{"encoder_arch": "vit", "train_examples": 26041, "mask_ratio": 0.6, "encoder_fused_qkv": false, "encoder_bias": "all", "encoder_qk_norm": true, "encoder_inner_norm": false, "encoder_layers": 16, "momentum": 0.95, "nesterov": false, "warmup_steps": 420, "adamw_weight_decay_other_params": 0.01}
Rows from block 8 of the encoder of a small masked spectrogram model, named by matrix and row number. Rows with one number belong to one neuron. Each number is 128 + 24 x the weight over its row's rms, rounded and kept within 0 to 255. All counts start at 0. Numbers have three digits each.
After each neuron's rows are labels from the 100 clips, of 14976, where the neuron reaches its highest value: "top examples" is what is common among them. Only what is clearly more common there than usual is listed. The data: synthesised sound scenes: up to three everyday sounds over a background.
# fc1: MLP up (encoder.blocks.8.mlp.fc1.weight, 256x128), inputs 0-63
# fc2: MLP down (encoder.blocks.8.mlp.fc2.weight, 128x256, transposed), outputs 0-63

fc1.169:134088078163139121111148107121109119090151112133132122125128144149166109163168166120106113122139141129098119143108087109128161147152123146125131139109115152128109143128102181092158175120150134
fc2.169:106154125132115115096118166131122114147126144133165176181117164125101099114137126109105125152127119162163109119093142101186096126098144095131135086151133138135149105124105143086136139153113108
top examples: water drop

fc1.100:095140107102124141118103153170118126116134141141136134093111155142166123153147105077148121140125073115149166135124097116140132119142148150156179124125129127154114148101122106120119170142130124
fc2.100:150124127159113131113102114137160096162121095156110155128115124088098149109155104106131104164115120175147090153126166131169133120134110098098159129164132140131122126188134129127110086139141141
top examples: stream; water drop

fc1.57:145134169138162175158087136126155145147090115201141151123114119115110116146112149073123153131090152125122121110135115157079104138139211108142124137133110151113115151115120100112119112111152101
fc2.57:141134159082101126134113138115099133113130119085115123093133130152134108086175133160149154131117144116124116124096165143092123101121108073161153117132157115134115107135102149151143120142122159
top examples: reverberation; text has "room"; text has "reverberant"; typing

fc1.3:149153188120148089117126119167093116093156117149130120140120147147166110128126104101160106112109072135120096173164094151148135125135126095158167138099150121145127149092120128121148082152122077
fc2.3:106108115153133126111131130150155136106155141145101118087142092130095121138129116126126105178074118142119157140117139122133128150095161140132156128159136127096134087165103147132126114170126161
top examples: stream; water drop; first sound: water drop

fc1.174:133136138143122133126107164116051129127131121140049108143162145129116107112124155137133118097123112121139156109149148091086124124123181107113133088162139115116122125108111109121123134166132130
fc2.174:098129140124164099154077120139110143142143113150112136113137110142110149074141117130139133122125122078119161116164160113141149138138137127125138104099131122161108176118142144142104124130103138
top examples: stream

fc1.66:089143135087117140103153148118108162129121133105120118164191155099130139147154131093171142098101152142119140160109139100121094117121163109116155124097087121146122114151133132138107123154136115
fc2.66:083152137174151144112095127108169181139150134155137155077118129147097178114130122097108108123113147127132144155176109156174136140136123132123070151104107147138163116104109123095128106137067158
top examples: laser zap; first sound: laser zap

fc1.190:140071118130142113118114142120141121122108141152162126118157080173174166135120147085088141162104152131144132089117094141111135101123179151119117117130128109101124135135107155139084100159151139
fc2.190:104096147112132142141160116129129125135127149141133092142105128093067115050086112125144146128148120120138153128116121130150147158142114083150096123109138139084160086163104165148157132142120113
top examples: whoosh; first sound: whoosh; sawing; first sound: sawing

fc1.203:133162149094140173129133152128112156174152118127080133138169165131100113099184107117154158105109092163114110155143135108074119157166160116145159104081117147173112144129117108144122139092125138
fc2.203:107132128170134079115064131118105111118116182146154129136113122141108156142086133116153148117134126062160089149131112142110120158127114128119099111132145131136169109138164127123113123156088120
top examples: engine

fc1.229:137129162158121144089140092134149100133131130158111122107087137121130137168126150183142130152156099103142148113130077150106093143134133100107087177086136155128139141095125126107152136101117141
fc2.229:140115157109179113129125124169122161079100105108176124096138119090150111119120069102133117143104114116093117124134129158100139117116188110120103116144122119178120113154173121114127087090127120
top examples: fire crackling; mains hum

fc1.144:100129109098166112143166129126109148152116134150112146136128163163122101147137150097074141139132106128176115113159116183130135082123111140140078128148117181109102120128115152120154136117181088
fc2.144:101143111108103135141130137099093118144120133127144140135129125156118112109135149123154181103175087126128162150124096125110110135156123135166138129122156136169126131117115119141143126119153109
top examples: water drop; clock ticking; first sound: water drop

fc1.252:189147129142107162126152108161124157105107170164151132121136140129168114126134148081111138099152118145158125101135168118131112123127131102131116194074133082109158114144151145130099060159135154
fc2.252:104146105172121150191140091173124136181134169131164164144113139113111137109139134139115114139091131116133174105135176124109104110143135152153099101104105089135126134123169146130115124172132146
top examples: water drop; first sound: water drop; background: none

fc1.19:138109147116122125147152159155138153123135113105149157100133115115173174122142147124087116114110137160089105120096139145101102121148107077164129119157124114169105090104106096108143149120095127
fc2.19:150117113124115103163164146074109122152148091146169108124127153162153119161164119098125163131131104139127124123153141119106087126106125126143097135131113188126142120099104100146106078082110140
top examples: helicopter

fc1.29:151125127124144145137148127125133126109097181122129162109084133095124151137091165069133159133132140097170101159111122095144149125129145118142081101085129135144087132132168115146111115126105128
fc2.29:113109147123127144157110107081140115136120094104137106121118140127125155134146112145117169122109141149124129119120137163112133122084151134140065103138162133144125156121140162101169167138126091
top examples: phone ringing; first sound: phone ringing; siren; first sound: siren

fc1.226:104124094140138137131120115143103134145157102116147132090118117142165088098126099105109135120139122097129139107147146102113143153126191110106126149145127144129089133109110104082159156103077120
fc2.226:153130106152125105157161134162117163099110131127110150152152091147141071151148185135147144123135159123165112123167157121088105119126147102125108108089135156133087133100116160156111129124126118
top examples: quiet level; applause

fc1.65:161118180137094102112153126072104084168155101135126130168127130148133065173103157139129149119083115182204132117129141101114124118131144138161104167140120146160118129114122089140120119140122151
fc2.65:104126163124140169138124167141155135104104143105120139147137108116106154110081118139154140149140124106124142120132120147125071078110126172155120089110155103113156131136118075128110166150135144
top examples: muffled (low-pass); typing; fire crackling

fc1.44:075142162197122141121120139125132103079098132130132116114134166135120114143170102112117154075134103129092121112087132142113109109119152142136122129103115131127137133079134133093139135141145111
fc2.44:091136164138121144104119116165140115138122109122182082100104129103086133098142118156136094096110116130148094118155130104149101130143124156128139106101134130120125111106162188076175115132109147
top examples: background: none; howling; first sound: howling; siren

fc1.178:153125111095143126161158113134140140186138169139131072127170155152157117114124147109143142108096093169145122158136164132118087157158112129141153100094145122140124084114134134117123161106141142
fc2.178:112150123162106115082098122128133121058142119142095180119109118141140155129107098074138116090117169100128129129138122154132105096103130121126066108141161137136164106134141150124099114148104128
top examples: siren; first sound: siren; muffled (low-pass)

fc1.17:146126123128125101064131115129132103128151135139126093112105076115114121120097122103126171101150130133172139129112108172086113166151149130128134146149098135116144157139127135154196158136152111
fc2.17:096167168163172148072110148157107153103087155150110109098117117127146138097125136090152133099131113150131172182135134152115101138149170119149122140117110131107142116111150119099118087090132136
top examples: church bell; first sound: church bell

fc1.40:135171174143129128127121109080133103098157140113139146115132080157113081153112119095129115154148141123128121118097163151120101162128132119128118124121126103137098089170145104138113174132117142
fc2.40:122154153127125175164107153125137153097147102102128143070107088127119158102110122122187127103113142128098105112149119121143127129060160125098147138135150162144106167139123131110094157127105114
top examples: crickets

fc1.245:124160112161092131130098117130108141150133144101104145151124150148127152161145159133144163094153096116098170100107131155141140165107135121140146121093098077149117129079130117167129107076125086
fc2.245:075099128113094176171160114135137128126124110110130118164095151130095132139101183073092123176133140121117099089116181103133099145143124135120105129115098135134130140115142103109120139129149115
top examples: crying baby; first sound: crying baby

fc1.189:135106146139135096098126157139111113166117114119148107096135089157161110125160150103105128163144126118150151119125080126075130103131167124135140097134150135115140115108130158131125082168140174
fc2.189:108099083144154096099104136133148131124117178116132153106136118083096164129125118130138119159124123174166178118098106145169132150152190155150140134125178129124101104137111132141097128148102144
top examples: background: none; explosion; first sound: explosion

fc1.113:114138160111134103121129120130102130141168137134092173149152142124086077120131119087123113093151161130124146133102114099116119133135174125097146148107144139127126152118123141153145153106140112
fc2.113:135112106149132105122077141109142150160154077145140104110082132139148173128164141149100140141086113113117089135124151118122138161135131119141133144112110155129114154103114137121117155138130144
top examples: stream

fc1.56:096105139090097159152153124118098100144129172129092168146146095188103122116133146128125151077087139139125190143129118090161165148142100110137154158136161143118142156129146122176124079133130112
fc2.56:137159122107138130167140113155132121129127101134141156114154168121122090170097105172138132162151132168109096142148128107173130124071103167104133131076165117141107105108122104151115098119158151
top examples: muffled (low-pass); car horn; first sound: car horn

fc1.48:119156165124130149119125097156122137135162121127123139092127138133145164115124131132127154160164099124113103156139129125095092109137120116189115178099106094126104119108128149162096092124070138
fc2.48:101142165129162116158117178086096169095109139124120056121150075121102170160134144117097151154149117124129155125115108148089118149115145144116111129135110147161159171139143104109160159097118132
top examples: background: none; thunder; first sound: thunder

fc1.160:103127129140151148145114139111175103164152099121079147131120127135100150138092163162146131125092126157119144084128148145124122102169149182154111108110102110111158089113109137120145173147111140
fc2.160:124124128133069107114137127120154112093125145107118143135129142129131139120128088141152137130118112154132180153149137166162130135114110131130119097188127124104154121118150135113143144169150097
top examples: chatter

fc1.209:141083120141088085113117166115133158169160087129120131110136141142110090148143142164132143107121122135115105149117128131108083108149147155156142153091120150094113124132139158121159131137156102
fc2.209:125184095119107151148142137113129111096124120122140171136130133110147112122117158122127112143107113178186116133097166186115134153125149100120093147143134148175132156140108123142100141087134144
top examples: footsteps; first sound: footsteps

fc1.7:131148093132090111153116091151152100118150154161148139131154130121114138148117174117132134135128118105117120158120070153132131111095139126102090125088109079130109124125169148068130157115136150
fc2.7:082102143117111104121144158183157127144132143112132125117119151157108167143124111134144115148157166151145164088131125127122152118116126183141152151078161157124160128126120154155169142143111120
top examples: knocking; first sound: knocking

fc1.94:103112097143150138144135124082152134162111141079139100164115149114094123123126157139138126108160146123111120141155128110125115132154102060137087099152073109092123120150111119147085150147087076
fc2.94:146110103155115085129137163125134172104145128166127150135106123139125138107097127122111163142110122145080159103144118135129150145109145113151126147118087148130097120124083162131141139116123116
top examples: crickets; laser zap; first sound: laser zap

fc1.39:174135130122112178149138109095146114120117078167137107164091122130165113136117148092145124064128105115120133168147128139143082161147097121114118106150097108140157109115155133106123097133088112
fc2.39:122140125153124158132129106102111128107123129140081122182092157131117140125101103144102157127161105113167145126132144106127149098164102104094121193158125122093150153133131167096139098083126128
top examples: crying baby; siren; first sound: crying baby; first sound: siren

fc1.186:125170135127120152104113118099144109171174121114131153113131152149126121132143153094154124127121102108131134170105123127127131129114139113110127132104119098116153133129143140119098091082134132
fc2.186:139149140112112149171116135109130124093176162130112122144138157154118161117126103182128113123102145092121111154154131124130133119113113137107112092137105125139132167081140142135156137103140116
top examples: typing

fc1.161:116118104124138131141121091151122165139166208143152087084116146123144095133163120116132133155136146139088105132130143135132182147072129119139123097132147156125091108122136103122096104108127115
fc2.161:118107148094102184142118101140159093095110117149127142157137157148126123133141135143110076105128141181130129106132136151148145113127101149126096109136127095136157113097131096162130111152138135
top examples: drum roll; first sound: drum roll

fc1.38:143133113097135141161107126120086169092097133143159127109147151132152119126112103162094137133163131126103121127109109130090134067114143126137166089117127108102127100092124119113183165159147135
fc2.38:155143122112105140164182174146119105136135118111130117113191147181083107140128119090114136139108138108134125126137153153119099118144087149078160090103145126155120138154150137165104131068171116
top examples: phone ringing; first sound: phone ringing; engine

fc1.108:087135116126127130143119138077143113114122090139087140140150117130129107148105148125166156135101135080129163092118195126108126108179112113119179082133117108128124149122159104120112106116121067
fc2.108:154120110097101159230143118129132171084084169123127102138101098090153094142137097114121158148109141141098143113111128118150149097092148170141133113166111141110095134164128135142108121137130150
top examples: water drop; first sound: water drop; clock ticking

fc1.220:136139124138144122109121151126137130124169111131101125141103122117131118149115104140106133147095150160080113158141127138121176121085142132131135124113149117097066113100125186105107134164150083
fc2.220:127102151148120106128123125168109142165170139112112105144118097095156072134120150174151147114149144158145147126102165054150118100122147137126122139128101093126109125080101164088147163115107140
top examples: creak; engine; first sound: creak

fc1.33:158189115116136116197146132110141133151110140153158087166163145187113118174133119152132102151159118104116100152087116138070146074115152117112113157111127123130120167103137118143133113122176125
fc2.33:083129152135153099109168119166153100116134111158119124122105093080109124120105109109146114123174117125139178114148104139072124118131118147133154173128127192134172154136131114090106157076125169
top examples: helicopter

fc1.112:119154113155152176143100149140135101076124070162122113136176141122116121174105098119158161099128121117142131110164129156143133061136118111154132109154106094159119129122129139152077104151176138
fc2.112:104085095155172159138171112156115146119102110134155112110127120126148131148083180095174149101084096129151135138123154119122121108140131150148107122109128097118123162158114112153100087119135187
top examples: water drop; first sound: water drop; stream

fc1.145:083153188120162143132127129159089105119092102132142142125105072123162098138127177131137116135107114115096104162105126111133085102114115149128143115132104150112177118137131127122098118166124105
fc2.145:115103145135167144172131115154139127104155157142112145129107128138153140149120143110174121135136158112127130121114112085145079157104100126094100093170078161139166097152158154176097140123109128
top examples: typing; clock ticking

fc1.89:127153100173150102105089128146124121101124164152094120118145112083124120140147109119113103144140106105102169125101108094155124129141162148136126160123137134152121161046116119130117158109110113
fc2.89:129116142136147164134178108150126124131133101144121136150123169145125130106116097097134128152114143113121077157128096169145147172134076101141123142106114141105131116121143165160098104098135160
top examples: engine

fc1.2:153112138141130137096159141134080140144155120143098104137086132171126108137152171131079126154138101110113141099114071138109098121130119139125131136124131157072147164068142137115165146118119101
fc2.2:102147074125115115149120098148189174110103136095106148110096115090078172126117124126111119126104094154128151128135125148183129149117164152125118142164098142133116128134156113087155092118104096
top examples: knocking; background: none; first sound: knocking

fc1.247:100127123113128106107118124133139135141164126109101162141166163119103126151139177083153130124108115134121144141134104152116099121129180112176135106093151160109132134128165160142135148127145147
fc2.247:139132109133140145110114135091146132116156153168129152067089143130131172063099122112139115118148139129128104159096144125114121133118131104096119125131110118147168136138130103136121116130099151
top examples: chatter

fc1.254:133110112124158098086099097177125155121170163155157138132122112148119139166148170054128119089121124154094134075153116117139176116103135092131155108124113190131101152137145151100148135111109168
fc2.254:145131116113112144178127119106123128114149111132109151146138107102145110083095169126145091165122141151129114128110147109113142131147122102114081133112110100100092125060113114072107103164158166
top examples: chatter

fc1.180:105168139106144112115114136099155097130085157147119105119093102093142159128135134138086116151123115145139114133087081139125139155190182110139128130107125141132157130089142127120156137112115115
fc2.180:121126108143160159125097139199135122106151155146136126097107105115100142080113139110154087124122123112091167127145096126143152150105108098149132100129086181093138109122127111143130113165107128
top examples: engine

fc1.116:117131119142119154162105157140101145108152121144117128161108137110127126098150156099108110127134112138147141129155142095143134157124114117155133123115092138124140081136097091150144182090126151
fc2.116:156104132139117128153099140102116151106071130127131136091148139083126091123137168133134140092119092095128120097155153068102114132144114101111145118159082124142137091097129144137133136066159126
top examples: footsteps; first sound: footsteps

fc1.45:107152104114167112121144114117167084203110071154124093188118140142143124128117123132136122139101107103108168155147098143124146136113127123167136108100181156148093117122138142144112157138159117
fc2.45:127100145124145149164129188103146137111114133147169119090149083139148111106132133153142083112106165107142107134156189145122159112141123151144086125096098143131130144091157123117076134105132124
top examples: siren; first sound: siren

fc1.106:095153148101095164119146145109164126116150160112140102118129131120190147165145149121118114129125115104097158127153178103135131120123148155115125109135114134166166124099135129110097110072130148
fc2.106:114081087117112090197100134137110147177113151120137127112157103115101137068123105146087123148107128156107158140108108123141137090128139120131103160117116099100114130150097138143129120196137126
top examples: typing; clock ticking

fc1.165:129179096082126137125137121135140132086177107140154162150137130109116071170159167130131114160112157133124146103128134137127163109129125132134143119109107149147126117139140111130117142094130118
fc2.165:145086111081165116075158131124149108157093154136113055134136075133087136116106111142135135116120123173148140134110092129146126143174153156134111156114129098149074137158176141088106094133139129
top examples: stream

fc1.23:139178097117121135139154120147136126136100134121100049104130153128147130112184132141085142179089123121121173143116127144148104124108178118132133132101125107103095140127091106133055137110159125
fc2.23:150130111122142142101114103138150134092111134154163166111152090132136143098098111147082158143154134116134085110088186136121171133193131157105119102148083101118151144141159097128148149130121102
top examples: drum roll; first sound: drum roll

fc1.185:140086097109131129109128163112103148133088132143096168129150126091146134140078144107135117138155132140137118133175145082143139150112118158126104105092114154126149119136120155137133099149136138
fc2.185:108116153160092153152101103142109075135154113092145174146125166125139108113148117162162129101135112129109137137132122129128113090086106096170111118119142123143126179124125075128166138160149158
top examples: laser zap; first sound: laser zap; siren; first sound: siren

fc1.12:132091157120087137114116127129122136114148141148146158135173131128149092129112136130175087066137126114132154095102125153133103147124145086102168093139123119168095145120140138136151150111149128
fc2.12:104098122138141160106169150166148128096152080142130111130166119135104115098125138134121114132105129115065124119145121140104126071147166151155072107136116157096120108169156136172115130123118159
top examples: barking; zipper; spray hiss

fc1.18:117176127137124132092138129062084114169131163150118135129141104116118118105072188146138138110116119126144100083113145147111131110125134176167125092131145145142105135108132109124097111126154139
fc2.18:101144171119130159139135110125131089143159112115102141113126121169157133109146113164113099218115133101107106118145098144136163130122114156125139098122166127086108116134112085150111139177097132
top examples: barking

fc1.30:137149163114147086194132158126131080134090089139141106138090148111105131111154157136126147114141131153104143174122138145168178112110142100119126102148091090112121099163146156146142109141127133
fc2.30:117118081131126174119171116130157134126149082119142125120135126096134137115118143121092133143111143122118112149127131122098092200117141100102142132161128115151106167112093135111074161126113122
top examples: crying baby; first sound: crying baby; background: none

fc1.230:126120136167107138121120128152132155114122101113118144100145158156134120108081157128109130124190106161136104139083115141170138140147130119141122109145112138143153142135098145076128114149126147
fc2.230:123086142084103138123108136117117077099123123180132092193140131092104144153149115153148153148105174080089147135117115150118099097101082120141143130116142085150161143128166140127156132121109131
top examples: drum roll; first sound: drum roll; glass breaking

fc1.88:142184187171121181139144124105106138129085136110139089147136109163133122115108104136138153130106138102114109180117097155146123132124150151117113161112125099105114101155060122157129145099171147
fc2.88:124094109172103122064127112100096128105148140116115149171120171110161122120130145111141100146110142147114087118163155138108104133121101104191108134118120094108086109112154093127148197129126123
top examples: background: none; siren

fc1.1:162132104136145109153138151188078104118118131154150127137113144098132108122162120117103168158094147099141125137108146150124170163171110150118134160111149118104101120144113104173114099133169134
fc2.1:117108063121089170116113102143176086145085140117131090144169108122093139126145136135097154122091137119152130134163110129161095133128146134137094103138087115130163141142123138103130135118169129
top examples: stream; applause

fc1.28:139123139103142146112178146143137076122145085157152084155089097149158076091123118164173102148130165125124135137118153128103116117085111146100100108138178104109117148150137174136103120122135093
fc2.28:118119124108148111109131114088118160158080156156097151117110146150148132153143164143095184099085080092105094113136100142167151146138140120154100164115130144129125127112098133108154164135085170
top examples: laser zap

fc1.153:129091114140106118116077143138126117134098133162160125148117104095192104128142079158111115088100163120118133109098132110172103152131128123082089147152119083154174132130139152145100142159114103
fc2.153:130122123128141109127150107166151157155101128102136153135121116120146116167134130095154117163143139165121145138182125132131145079121131116156123149088115177099144107124098113098138108131151144
top examples: chatter; water drop

fc1.99:156149125189096146067097153123126146119123153143164153159150150185100126099139126116116094114140099104105099131158134086126154128146152114123133117162118168155155116123135098151111078118061106
fc2.99:113077136149146137149120101162159140137155118149135137111127086119098120154105171082127126128172138159123126112115145106145165102110113151121153098130115126123126136167112099137149132106143152
top examples: reverberation; text has "room"; text has "reverberant"; clock ticking

fc1.231:109137075137113118117119173134142146116086185110125102154130138105134167127141150090107129115115130083136124147129127128145095133156146115083099094159115121178140130151106144159122155117148165
fc2.231:120108170121094114100095118080101113147175077114090146136122118113140117139138122152169120131162143151107146124151145156097112122160127149111119180116141155061163084131130122146119147150133103
top examples: stream

fc1.246:101119101129145101118145130151146144153148120145118120084096095111127132120169117116155190098131105107146149099104117125135157162119173122147113092131126129146110182087129120168122084131168143
fc2.246:120171129113114126129090157135133116106122169136145104106129100123134145104092142129123069112152137116130080115125128133109098133129198099109144123142102105149102097116171161077148134109169119
top examples: snoring; first sound: snoring; engine

fc1.96:161113151119157098124132088118085167119155102087128119092125133132128120150175160105160155098189119120093157144136115129132102134167147091125114136108107126127123127115119153149147150132093139
fc2.96:155143153112141083165120161126056122156134095150108127105133155134129102132174143119135111106111103106146112130117107090093079173104118133102113143110124116138141113087104153186112156109130133
top examples: knocking; laser zap

fc1.210:101096166153154160139086119139137153109145130125166098145162118139099144131132166128119149131094170103094129137138106087138108134087113122148093127095134127100135138131119166161083131091083149
fc2.210:125125142144111100136115119094155115150084116151122154112116155112135134120136119129139097145132152123128121118148112163177134147139114143121134095166116109105147121168143119090121103146142138
top examples: typing; clock ticking

fc1.72:127121091113139135108143118116127135120129116093131091167137128103130105112132110134135150114106161141170145115169125134092157106151120088154111148117116163103108112150156090104120161113120160
fc2.72:143106170093140124139172115101123124116128113122116132119103143133138116109114151167124153091129147165177133103157123134134085149109153167133106128125146093159116160113089184126101072101173149
top examples: crying baby; first sound: crying baby

fc1.219:139085120139095134115144164108107113149149147144112118132163123147116141123089125120167163107108138168151115148097104072110150133135105103091109136152086154130105115089097128129121155121093114
fc2.219:162083131096171150143146129135099123171134142123110142123205100090121150126120125141142113076118140143165114119121136083115177110114144073109113150145089146154117155087151158154132136151085099
top examples: laser zap; first sound: laser zap; background: none

fc1.0:104136182090130146129185179164130110127099134162133090149129128136103087102144113121126139137101145129085153119129117170102117112160136117162121077116117149163088120119173103161147169168130118
fc2.0:130123169139080112132118170096125091128140090116127103105114090102202092135152160100152156077151135152147132118135159138123101108107163135106145130116160119137129127113120142171111117117163132
top examples: crickets; bird chirping; first sound: bird chirping

fc1.235:167113114099096123089124140137122146128120128165141126109077147134154094144154184127136151135106149104129097129117078100094150165089106102125177104132159116135173131106104127153130093155109129
fc2.235:138119155140108139095092128089096114094100075085105178147142151124164154154177112127130160138095146152111095117146150125118099134091106163146096136104144111131123164095134123100134148124117144
top examples: phone ringing; muffled (low-pass); first sound: phone ringing

fc1.70:104152133105118145151168092136109106063137119117166111156103121116147179131138106149131145129114174118163179142102104142119144083126159144102090074124149111122141150109140141133137143134135132
fc2.70:123120133109149165108158119102178135159115131154112132110125121144137148132092141080110150164142097108134101127104109100093129116090120122127178091129136115149132146126128153188116129122139143
top examples: phone ringing; first sound: phone ringing

fc1.92:133156157151129165124143140143149133162131118128115125148133167106085148112100167083149116154146103139141147206128116112082135070102145103147127113128146158158115129139156110105160115100154142
fc2.92:139087111100100137109081107122104141117151138170122111134126114159125124137146106161121165096097112089119127114115169176152102159180128181109114095122112082148177107157172158182129102118087113
top examples: laser zap; first sound: laser zap; background: none

fc1.243:141191136170133114147120110107170134109141136139140105174089104144111178111145101090122100138126143166132122147136120138115162108129140140106105062111151154133148138084126143123189124118162127
fc2.243:141144135123113140099162154074144153126180145146127117109120127111135083123073131093124130147134116134115147133082156112121146131098134062067121120131145130136160127150128152118145141138137121
top examples: phone ringing; first sound: phone ringing

fc1.127:128135119149133141107137084128107111104150135170145114122125159078164110132114167146163159073118112122068186111101103154139113149113112086114185097119142139156108140101114136100126129119128131
fc2.127:146149127163161157118109121097144129086090156124095100162118113083115131078135137095143137142105156155138163077093137141078156123184133127118128133142090096102120129127113128143116128169122130
top examples: chatter; speech; first sound: speech

fc1.249:132138173134130135142100093121139140134143121115138158100100128162142118141126176091105122141152166125167086147114144089140121117107148147148117137110122144089117145111082167161117136172137130
fc2.249:142133150174132089082164135136147134122116133146098108118144108149139117184131151171083160113108123145120111129094126121106109138107132134075131111106180139126083127128086168135123104141157109
top examples: creak; first sound: creak; phone ringing

fc1.198:101155149118103163101091141141084070121153110144102103147152075116117146111133168119115149108141148157093128160142152140093148117137166117123129121136153137148110103131106125115160122160135159
fc2.198:128131155086139156135131139102125167116095128125093147156142127127091164181155133137082124147088144092137122088145089155121145166151151181127115154137105114143123157122114137109093121097134134
top examples: background: none; mains hum

fc1.123:119096162115117139095137133154157096145108099139162121128103148140170137140129111134167167117143115131128163144126135103108125150147126092133123109127117133169133070143131146147118162133105112
fc2.123:110140134098154108129143158195157138122148099112113138102108138126147138121096089136147144137162159135122119135103167146138111142123099127161153132062159140113126139144144138082159130101112131
top examples: fire crackling; clock ticking

fc1.63:151088113127102144133131142126159168181173138138129130117099145142148115163143163161149137149137170126115118120133147118135106134116096068097134098113140143127110129103122137060178098152158116
fc2.63:122126116136138156138144154175133155116128129111070141143117099141153130128147145104150110123188145103141118124134117088185121080131177138125126110141107131136084127113146103118166128134128148
top examples: phone ringing; first sound: phone ringing

fc1.135:153181130119107113117170137117130140152167141135148114167106175075138143128104142140130084125095111136105106151098132161095127102137155084139094132110133105154148139129105124105117138152141146
fc2.135:112148079159114161138121107128131165142135162152156162125105141113111125126128093165116095149150092099101139110088124169154140094148142108128141162118143091157121160131147115134162151140121153
top examples: helicopter

fc1.110:129173163117086133144125145112180109172113125119151097129129157151166098129166139105109110136086188104119124116124131141162116105162106087128137121106086143063155121119094124143106126129134157
fc2.110:111162137165135080158146129077145169123134135089114135154098134126128142118123111104157131085110148139105149155127177174128122137113141126145109169121070115145118137147120142109139130129121144
top examples: crying baby; first sound: crying baby

fc1.49:116146183133131116141144130135145111115137082139155117155119143144183164153094142116140130134108103111109143129129117134103124114164128098120116130102097129193170101138087116149143153139105114
fc2.49:116157110125113146131143152165131118103142107110159129151107131131100085172122125143101163161118089144100139106143155128141089131138118136107111116087156168142109111117129094139150148093136112
top examples: background: none; ball bouncing; first sound: ball bouncing; knocking

fc1.216:144116094124110147075096164129158156124150129101168126141126154131159165099164148126138088120090086142105129083135126143150139156148200139116111138113147141142118116118117138122079118151127148
fc2.216:105113180130131140162133121093164142128142160144117131094145115059098199131109105123152099119154126122164165153144143163133108132143111128125096133137131125086154093144101143083156116141109138
top examples: quiet level; wind; stream